{
  "horizontal_flip": true,
  "encoder_conv_stem": true,
  "beta2": 0.99
}
Rows from block 3 of the image encoder of a small contrastive image-text model, named by matrix and row number. Rows with one number belong to one neuron. Each number is 128 + 24 x the weight over its row's rms, rounded and kept within 0 to 255. All counts start at 0. After the name is the row's rms in percent of the matrix's.
After each neuron's rows are labels from the 100 images, of 14848, where the neuron reaches its highest value: "patch colour" is the nearest of a few named colours to the mean colour under the peak; "strongest on" is what is common among them. Only what is clearly more common there than usual is listed. The data: procedural textures in two colours, tilted and lit. In brackets: how many of the 100, against the usual share in percent.
# fc1: MLP up (encoder.blocks.3.mlp.fc1.weight, 384x96), inputs 48-95
# fc2: MLP down (encoder.blocks.3.mlp.fc2.weight, 96x384, transposed), outputs 48-95

fc1.325 098 [169 139  94  85 168 129 126 119 130 117 119 150 125 160 133 132 140 108 123 102 120 126  95 117 129  74 142 116 106 111  82 138 161 104 132 155 128 178 137 155 115 133 133 108 130 104 129 194]
fc2.325 099 [105 117 126 122 101 118  96 187  87 118 118 114 148 111 174 152 151 137 156 130 124 117 154 130  84 160 104 132 159 145 114 133 122 117 141 132 164 119 125 124 105 193 132 154 116 107 105 135]
patch colour: brown (59 vs 20.2)
strongest on: black (72 vs 17.1); ground colour: black (45 vs 8.7); white (38 vs 16.9); pattern colour: white (28 vs 8.5)

fc1.124 098 [154 131 138 112 129 149 101 156 147 134  91 173 106 139 107 131 123 122 114  86 128 146 129 151 131 132 125 107 110 146 176  86 129  74 142 151  71 162 130 102 103 136 134 110 123 116 123 144]
fc2.124 094 [105 106 113 142 146 115 120 180 104  89 108 108 157 138 128 129 138 136 145 165 145 106  97 116 144 113 119 147 126 121 151 120 139 102 123 149 105 125  97 110 120 213 140 123 120 131  96 126]
patch colour: green (64 vs 9.6)
strongest on: green (71 vs 16.9); ground colour: green (52 vs 8.2); yellow (36 vs 16.9)

fc1.192 103 [ 96 118 143 114 122 141 159 110 127 145 135 126 144 133 108 135 164 134 141 164  91 171 104 130 141 116 114  52 184 131 145 152 143 125 163 179 167 154 121 129 109 153 146 158 116 160 143 138]
fc2.192 103 [136 157  71 132 128 135 101 127 110 119 145 131 112 118 133 112 133 129 132 108 117 130 132 119 154  75 142 169 102 123 148 128 152 126 107 111 119 145 122 147 119 186 111 123 143 131 126 133]
patch colour: green (32 vs 9.6)
strongest on: coarse scale (64 vs 30.1); checkered (33 vs 3.4)

fc1.70 105 [157 153 115 108 107 131  98 150 149  66  71 117 141 179 123 124 110 108 118 119 123 157 159 116 126 127 105  76 108 161 100 101 112 113 164 137 119 154 153  95 121 113 157  98 105 127 143 148]
fc2.70 103 [136 128 168 134 116 123  77 176 125  77  89 132 143 128 136 119 146 115 122 148 132 135 111 122 136 123 150 129 130 159 130  83 142  90 156 111  89 141 106 110 111 191 109 107 115 111 130 115]
patch colour: green (38 vs 9.6)
strongest on: green (60 vs 16.9); white (44 vs 16.9); ground colour: green (33 vs 8.2); pattern colour: green (27 vs 8.7)

fc1.179 102 [145 122 146 142 132 126 117 109 142 114 114 141 191 114 131 147 168 147 111 139 131 124  99 145 102 147  90 119 117 103 116 119 147 143 117 103 160 136 105 147  91 142 147 124 110 102 114 142]
fc2.179 098 [136 101 122 106  78 134 135 183 116  84 114 104 170 132 165 102 153 104 140 135 108  93 154 131 135 127 102 179 147 136 107 133 122 133 145 139 159 113 116 145 106 175 103  96 129  91 122 145]
patch colour: brown (65 vs 20.2); black (31 vs 3.7)
strongest on: black (68 vs 17.1); brown (59 vs 16.8); ground colour: black (40 vs 8.7); cloudy (30 vs 3.3)

fc1.300 084 [134 135 140 129 153 110 135  90 167  99 104 119 171 103 133 150 167 155 129 123 120 137 146 128  99 122 108 131 115  97 133 138 133 140 136 123 146 124 111 139  97 152 144 116 115  92  86 127]
fc2.300 090 [147 101 124 139 111 132 120 196 117  90 123  99 154 115 137 126 149 119 151 146 120  85 127 130 119 137 120 161 155 118 121 123 133 126 142 127 143 120  97 136 102 199 104 110 116 116 144 147]
patch colour: brown (70 vs 20.2)
strongest on: brown (61 vs 16.8); grey (37 vs 16.6); ground colour: brown (32 vs 8.2); pattern colour: brown (29 vs 8.6)

fc1.269 106 [163 124 137  93 167 138 120 125 163 122 124 155 165  99 144 160 151 143 132 117 122 131 115 148 116 131 113 147 146 105 111 131 132 115 120 140 141 138  92 137 102 142 137 132 137  98 112 129]
fc2.269 105 [142 109 115  99  83 135 139 167 101  98 114 113 162 117 167 121 149 116 148 122 122 117 153 116 101 121 118 158 147 125 115 109 126 140 159 131 174 114  98 133 132 194 127  99 114  82 137 153]
patch colour: brown (67 vs 20.2); black (27 vs 3.7)
strongest on: brown (57 vs 16.8); black (55 vs 17.1); cloudy (40 vs 3.3); ground colour: black (32 vs 8.7)

fc1.309 101 [ 99 112  67 129  97 118 126 115 146 137  47 180 156 123 138  93 158 129 110 146 147 143 136 128 100 137 118  96 152 150 171 146  99 108 108 144 108 153  94 115 154 154 137 128 114 118  98 149]
fc2.309 111 [114 115 157 105 103 119 144 122 123  99 122 116 156 148 139 148 143 120 143  82  97 104 142 144 127 155 119 146 167 124 107 123 137 129 164 170 129 145 129 135  98 228 110 120 133 102 137 126]
patch colour: green (34 vs 9.6)
strongest on: coarse scale (64 vs 30.1); veined (39 vs 3); teal (35 vs 16.2); ground colour: teal (28 vs 8.2)

fc1.267 100 [103 137 133 116 143 103 100 107 165  71 104 144 167 146 129 157 112 136 130 118 108 116 144 136 112 127  66 136 106 168 105 159 117 152 141 173 146  97 105  86  80 150 140 160 144 108 159 115]
fc2.267 113 [125 119 152 100  79 133 110 156 110 147  92 104 139 136 167 148 154 141 136 113 123  77 138 165  92 145 102 119 173 144 120 138 123 118 163 134 148 165 124 108 125 210 131 117 123 112 112 156]
patch colour: orange (48 vs 7.1); red (44 vs 5)
strongest on: orange (51 vs 17.1); cloudy (48 vs 3.3); red (44 vs 16.3); ground colour: orange (34 vs 8.3)

fc1.60 104 [156 121 150 113  94 125 141 142 134 139 119 161 197  98 130 148 145 195 108 101 156 127 105 135  81 172 116 118 145 149 165  85 131 123 141 120 119 130 139 110  94 137 131 151  97  87 100 114]
fc2.60 105 [124  98 132 157 120 157 124 154 118  83 124  95 152  97 130 143 163 141 162 177 137 123  94 145 112 128 116 161 130 116 129 124 139 129 126 135  92 107  98 120  92 230 109 106 120 126 136 139]
patch colour: green (46 vs 9.6)
strongest on: green (51 vs 16.9); ground colour: green (45 vs 8.2)

fc1.99 106 [157  92  95  72 127  88 117 152 129 118 114 148 133 164 142 111 123 132 115 101 135 131 101  95 114 122 105 144 108 159 132  77 169 108 139 140 117 136 119 120  75 146 141 111 114  76 118 141]
fc2.99 105 [111 100 133 142 121 122 112 191 121  91  97 118 128 120 134 118 150 138 160 165 132 105 113 138 139 124 109 124 145 120 138 120 161 102 158 131 107 128 115 132 125 234 126 116 129 125 134 114]
patch colour: orange (41 vs 7.1)
strongest on: yellow (77 vs 16.9); ground colour: yellow (49 vs 8.3); orange (47 vs 17.1); pattern colour: orange (33 vs 8.8)